From a checkpoint of a small CTC audio transcriber.
Training: normuon at rate 0.0063, 4200 steps.
Data: 39062 training examples, 13.8 epochs.
Rows from block 6 of a small CTC audio transcriber, named by matrix and row number. Rows with one number belong to one channel. Each number is 500 + 50 x the weight over its row's rms, rounded and kept within 0 to 999. All counts start at 0. Numbers have three digits each.
After each channel's rows are labels from the 100 clips, of 14976, where the channel reaches its highest value: "top examples" is what is common among them; "lies over" is the class under the peak. Only what is clearly more common there than usual is listed. The data: babble in 24 made-up languages, each with its own sounds, syllables and stress or tones, from a formant synthesiser.
# convs0: first width-11 conv (model.blocks.6.convs.0.weight, 144x144x11, each kernel summed), inputs 0-143
# convs1: second width-11 conv (model.blocks.6.convs.1.weight, 144x144x11, transposed, each kernel summed), outputs 0-143

convs0.40:520465540453501499500483511504550472587497625479428422504542455529496547453483433549491477482484493387497508479489478496514470539493462479433581577428534474396587497518498431495544495417450504507522573440476597506495557516503537497551542403641492496477420536480433466453456373569460538464508508409522596589473528499505507505463524536439443474440484566459500530393521521538510517492466490586455511641487522541428473518556524529544398
convs1.40:487530459531533499484451548428558485510496441563446554517464481513507516536454597502448516503421474551546532512607522460424389477595517572467462515476457587514531548583578624474497533491499558436536481497498495467543494452457409449522501525485426545523530430454547463543473493488466408396543527479534457468451567490414566489583574475527517477510400600534479489531472453453510468479496460438568509346495455429595483439460547504429487
top examples: /ɔ̃/
lies over: /ɔ̃/

convs0.62:545516466489395475467490465526506520424430467447504554459598424476455482480536511541504509520527499506506487512616477480477479439432497457425408484508469464433573469483486463498436480424520504516598614556489479474409450522566447464474496432440556466463510425435374510468491501481519501453542458472524451518452461455453507440523558517631496463482390506552455478432466499527406500474485498573475445484477454653495464543521512465379399
convs1.62:481452452549422415539474593377518488543507486595582519525516448512478512443557487407398495501487477472537562503575476488529472549567525511496590507462522402463508519533539583481515461451473620507456529593622515482577531571449415492497470408487464528628456510520494440510511467483494530469556501543466458457403432459540450495455552558462543497543458516457546492501584409481574447499567510477486484491501510436517437537529536445584574
top examples: /f/
lies over: /w/

convs0.91:593556439462580498532508525555477549575521458543504495487559403439515485590481428536471574523483528493547510607618540589525533542528521517529469507503514487497549444458469535424511586473514606496461516576406510539510457455504533533495523488513510575465556463466415502440450524583472529489580528447475483521470464479481522573618410540483528541503412464454463548449474498511641505464509421440584468465556545544462555470471594446452580
convs1.91:446455515562449485474504408443497473508490457426512433481523559467524485516540497491506566488390454484416472505485464523525509445509434435512505547494522500532466453494498439563541456459528351443414448482475485493525514537455527554475395466558438477447400445522478447488539529397508524441513467459465539565517493442501463506452423496554507449414496544426396484568431457456490444414449452457408442442479406407531519402477592531451592
top examples: clipping
lies over: silence

convs0.60:539518510392504548530526500502553459517414518490526449617462486464546539461381454480457448388532553446454451457528553545555462476387464525545447484491515466496534580458541568513478482411457480426607431496576488456484512455422523540484505513520505560556357433477577500499517589381461507463476436483509516509440564436488475446487557429494455485522455492536534445406479509494552540499469483465541503530604600438462484549569498488470463
convs1.60:482618575500564500467560444509467529483513415500560491557518526505523471457523455496470530440479471472538503469476417325414550499499472532556457484564491538419530528566542491474551469503495432545477654590528489533520509475530471456453451540515464481411530453464567457554583597575529533536476532473533449554540457384526455517537537543481418555573533477501481533415435443441554437408498542501563485479442491412498419487511471509555479
top examples: /x/; /r/; /ts/
lies over: /r/; /x/

convs0.13:441452475568515587560497510640493545508522466601501437382535483546503541494480421511524469474442583499393501498556491421472440503510511475501469520519430513537505475452591503486485367535545455524539469599429574574523489522488506457569447460479480402443541539502405567536515506564408579595580525454509548506516554455490506469510471512521449529493463406552498522545548472541472452461540520514520475546518435367551563413511503507467468
convs1.13:468571537528552546517508553401469491469540584494517526510426509483463638561514507506548453465432543423476501366467490384501499455507385434579490516489585457476541515475454448598435501400452468407543484384447448474575473442493394467408505500487486472477542462438457467486447457509466488513398443479518566449462528542576546576463532502513487524571485507541474546503590462540495519468421488494468472477492497463476501480450441531556427
top examples: /ɔɪ/; /y/
lies over: /y/

convs0.94:513579493500543470468473557526481451522462524568659551537571541467516497464404558452439599538465552547542505495468516550514573482503434477554546501544524474510603543582484458484529557435564538510418436509553446457503557419421476545438409467501501499497475488501446483574526411449394524435517552525509487470488482536588499413505482546563554541561523525532437566508495650548533439490533543495494482467437528554530507531520573581479598
convs1.94:454527462525499434589488548516466488447441502409464501506470471548418531479513463461505578538450492524518544498510440571520478340464421568514521533482540513459419524444552504472570478424489422494550432523497484503571509549383527414557529572579505460410476483494545579528429542432564529536450433432492450599538555476518449496510488545579514506595513512517503483460504447510567499495426607437560495579522529424579567571499520493463570
top examples: clipping
lies over: silence

convs0.26:502395490456490463499459514442433417547514457468510520478457511492474429446546519446421466471465544463470539504503573512491464421503390424511496406453568554514459514532481565494422520557509500483449466523509450454481400473460468523453568460512494529512310487442487523582487451518441322418527439566508522422470462495500496443499506513556507469455501450499610576513472407492566531537503467506531485508426441524553446465545520440490400
convs1.26:497534517418516502500587446486499422528535454439529511476483539525586393491478485483443523462507454478469460517424509481444454623475485488534578492431423477415642529523494469466500467536464563436428471490484517470552503479463528501580547519538527485426559445594533504523477501494464378463593541528415494441495489457408420482512479444499533462453590490487478531439436641424357460472491478464488549530494486492508507528462506493455377
top examples: prosody: stress on first syllables; /o/
lies over: /aʊ/

convs0.56:545476500443450459449507501476410441523441547562440476562508480554486547504579567601529449459430400572480530418561513481551435447566431490510530551494485435631470546450506422466535545531467456499436309487473470388532544449505493410498425454463543455494528462571430450609489544431481477583532468493454459530487452458504531448459510488498449497541556469565470536411551506520517466468467449457465490490476555471497541511441497541484550
convs1.56:460480506579486537499504515466470437464427510504549492452470450477508511552553560388504448465541382477521510478493517410525480519496485492443471515497462526476453569520531521530526461533584484432455429427468528310514548485455540477546557503508543554507491508555493542489275522301423491488500475525458505485467506526454422438494518506474456514537511541502528467475465484477452371505537468514554482581482513496461505477451504454464577
top examples: /ɔɪ/; prosody: tones; /y/; /ç/
lies over: /ɔɪ/; /aɪ/

convs0.63:426525487530447455460540408445590497541531417456498514517455551460341532456435621583538478478583545468552563604509463435476508487408544438472529528476524494461538474448471492502539475560511486533495544459459501427454473588579468560520522455552490515541440394487553609516497515499504525419567497436446510514551608442471478421467378506442467541555515530517533415524511492537519489475484547426451505528424450477562462462458480507540455
convs1.63:494477474535453544585421512484446564544536502567575577501502435467486439536519495536516522468483519461494450465536437603592589603525449511483567536510519542628592430531524403427467527504499510526520496459420466484533547473458474546450540521521478533486531521514478399464544422519564479539481451557547535469479505473517480486551446487554551489483540426653459522554440377508435445446510465551545586443482559449542539510511531428424399
top examples: /ɔ̃/; /g/; /s/; /o/
lies over: /s/

convs0.17:455507426417471522511595526482555396510438494522522579478390462444551458491528510470469394560403534523504504436470495428553467447550549607466440482530505585573602550516525509514545463519471622587472458517493480531482517522446515548451471473582451445558479450504391475471456487560592520396471544511505409459476461477474516514457595474486557521547462494475464500534422519481526553542546474485435556489487507461557392527561511544436573
convs1.17:589420473445586458443519507441442476557582473533478509478496569491540490502448476474422591495484524567557457518469463534470487475468461424574448519521576470459549427502503480507510515540532395495489436540541452557337511533563541497552492576576512407492462455512541532482542491631530407520429440534479517449548519552515483536497395492487512444426489417465562430417506437419451465475530521455495539554469574505374500494564501515476535
top examples: prosody: no stress; /e/; /ɪ/; /ʒ/
lies over: /ʒ/

convs0.141:470509505537468555585539563501518454468525586484515489541529561506509571558443526494508458561447430502482580553510514562561576466449447530525540455405511455431450460473499508496462523477576461483517533453567586471569449476534420447510533475455538481506492579495542488433429465516598480587473491491560401551574576564560356450494457432544492411514473524471588408520511546546487491543554536542462491507494441500517549638559504619457523
convs1.141:567455528553491488449501468528464670518517488496555486477440557464409578472428466498553442496574582450519519408515445572521424547522449556518427483585506547508563495515502529524556482488468473447628539458417509532433543577511464541455482509489495475580419579477437508458428494553446577587477458489521542483527514445560578514522453596480436539532489565470453495526481493508555542481513542506408533476503560500555562462471404410588473
top examples: clipping
lies over: silence

convs0.4:481506482495510494442479569422546568527492516437511499524436555548547520433517560556506584497478538549466490517527531505574477558545420595571517505462524532506473464596509548520452526439482589512501482570523486524517514449505444556491509500518513453535498584481502489409457478492455454472504472392505629491458583463601410436480405396465540500538538562580507452496476569644407541487585515541451475496539552498478664486479508518569512
convs1.4:459531476450526558557520524505513577558524531530532537562451448493482573555456461489418547514350544516479465434566391495644604569550410519466419498469465531515474447492494468434500504476514404484498430526588522573522416485538489469535460614577578514490447498492544490424571540389451544503421480586485510522499521472461501523500432536507438530487533509553510483420528484525535508459435517488445503553532584464453453610536473533504460
top examples: clipping
lies over: silence

convs0.58:418550487543521509519575486499502566450444491481451431574520515514498512481466436455427544422520486479405488484468556451595499470604503557454436522496402512465437563516523548537554472534510545521465424480415524476509486508415537519526464456592496516487604552468484490478584427476310543465535479444505536464481405559474448536485582564512472468489498559515436521573543654430499547476537455452415482488522488519497510410529511476478448
convs1.58:449525537426532567593547560466582501526649427589498440520489507558521474563409523467436500523448532486500446474538481551511540504538522471533512501495505493531433536497497375535566486442542578567550525543483468517605531422556581486548544566529490476481426485460543524527481503438434462551427504452600501500452465532498607480464555595532488423490641429546377444447508511494509420580424496524505499544493478518465509464471515499500488
top examples: prosody: stress on last syllables; /k/; /k˭/; /oʊ/
lies over: /k˭/

convs0.21:521488480497512474481572417552496464484418406486515467523474521532579527562558489518514550363430418423518420419454439570454578593544394557493582528509521418494525449472437511477514492532548482498488489505469531471509447476415440484566571475511522556393564391552498563468545483519403471472519412476519481445458438490535478519452513552541457452451412520523511604443479539469475433539430432518439529495534441576474450488490543522572535
convs1.21:574532503563532524424545522488510471445497669512495485503471414526415537511446533509512375472434589468514409574500555582555528482562527567515544525558454476489527534548492543532561470445430533446508502518443541524392516419426480550471435410516526567514464477517530493491456494490486556523504436574483584487405469532488463511456467506526544429414585575432514502461609532492589498553502425514439490497457584504478457527439452553490442
top examples: prosody: tones; /y/; /ç/; /ɔɪ/
lies over: /ç/

convs0.84:445605475595560470512444526544471455479443518583500542527560495459445499587461456569471447489468524477461551496509520591473470524553463483429508569538526496489451496507516539651534527559475451478550559492466532480596571444467555466558460501542511534507390521466439599397544535521478389486455501415540437586407539523507486521497462536441530460470418390481395381559523464578518464460498537441512503505566555476520518484518521488458486
convs1.84:499495484569516509564541506475570494469506444541428502537432479489407400460446425462544393497443462520538516472507538534589405550490557493576498482482471493443422484467511512480476557436431554446519518418431463493481472461466412457442485442390464416389537496543433485486566485458435537571489511515521487540479533418490623497523510564535558475474533457597408485555460418562502488406540415449466500488477484464505532448482498601541416
top examples: /d/; clipping; /t/
lies over: /d/

convs0.27:470465453460518480465360482485493529500549444498586508544553530481397513450424552499499558543468448487408508549440508431541525480502556540590467544420479430437564455515487456475568487489425527460405516420481453511481534466579525549487442500561459533501449544570491445447457524454486510511430545530472469522545506513498512494465477502570620528534658469496491483601500430553513465580480432536396541518446450642555492464446494469439473
convs1.27:509442546567482546521629560467583517500500444496398559565447462518512482346498509476527547521580432517504457496501511595585501474485519500651527502466533576474446410510503554481585548472613482478449440545500473511546460536502507539438537420505412478426574506498441546456480484485477594429549456517420494497466523563569515474366441481479493501523454473495484449505476571523560471512468518418592525474487487575530512483481522527571513
top examples: /ǃ/; /b/; /q/
lies over: /ǃ/

convs0.98:504504408378512481563525524496582407431477474453476420543492412379475473440535573529447489435460542447523428473466498454454541592460462445452513521547508546468584509472566474563546517442534576508474451578469498492405452571582453530473486473575449539487509544487533495523523488414457463451472494553523515475541579558364503515523478456560552523484568414520563443463417472477492503522531511429472519489627445580429439486496528479525519
convs1.98:428521529458531572458514524525425486477532545594476522556518431524519452434497562443465526424594430505460553499445525600499561519492518465512477484547423534420479461577508523486562502489586467500491578567352464443506451512530564568495513529558497550508463551458433519443528376441429483487555560535608375507489494505451594474523473477470475472451445506500531443425445518372458456573554465524511451507421490552485550458510468471487442
top examples: /ɛ/; /d/
lies over: /d/

convs0.55:426481500438521492448428462488494576429523370546467562448474433489435512568521512515555533658527480459541547418472465573510510515612402526461485514394519559482457486441497534514508454480547505549515496383532535453546428500410448542471476487493525527569470559511488497532517574537619493569549505567470576499593421506440560369524476444465549478522543463530456450516504503477408433518529536511489535449491507536477495545557484559484441
convs1.55:523500524549450435502553528498502415553482432487433485515485547497409496534538439546390523483494505449532489475575519421495604557475499500456625463436506515585505448546509524584530478485532582421431586487401587526483475447491509435457489505525525469573485538532528509521524429503413452533554541479412493497557541490569424502567460462521507533417521411440453431435545475455514467433478417450512488474499462689545495483457533464554505
top examples: /ʊ/; /p˭/
lies over: /ʊ/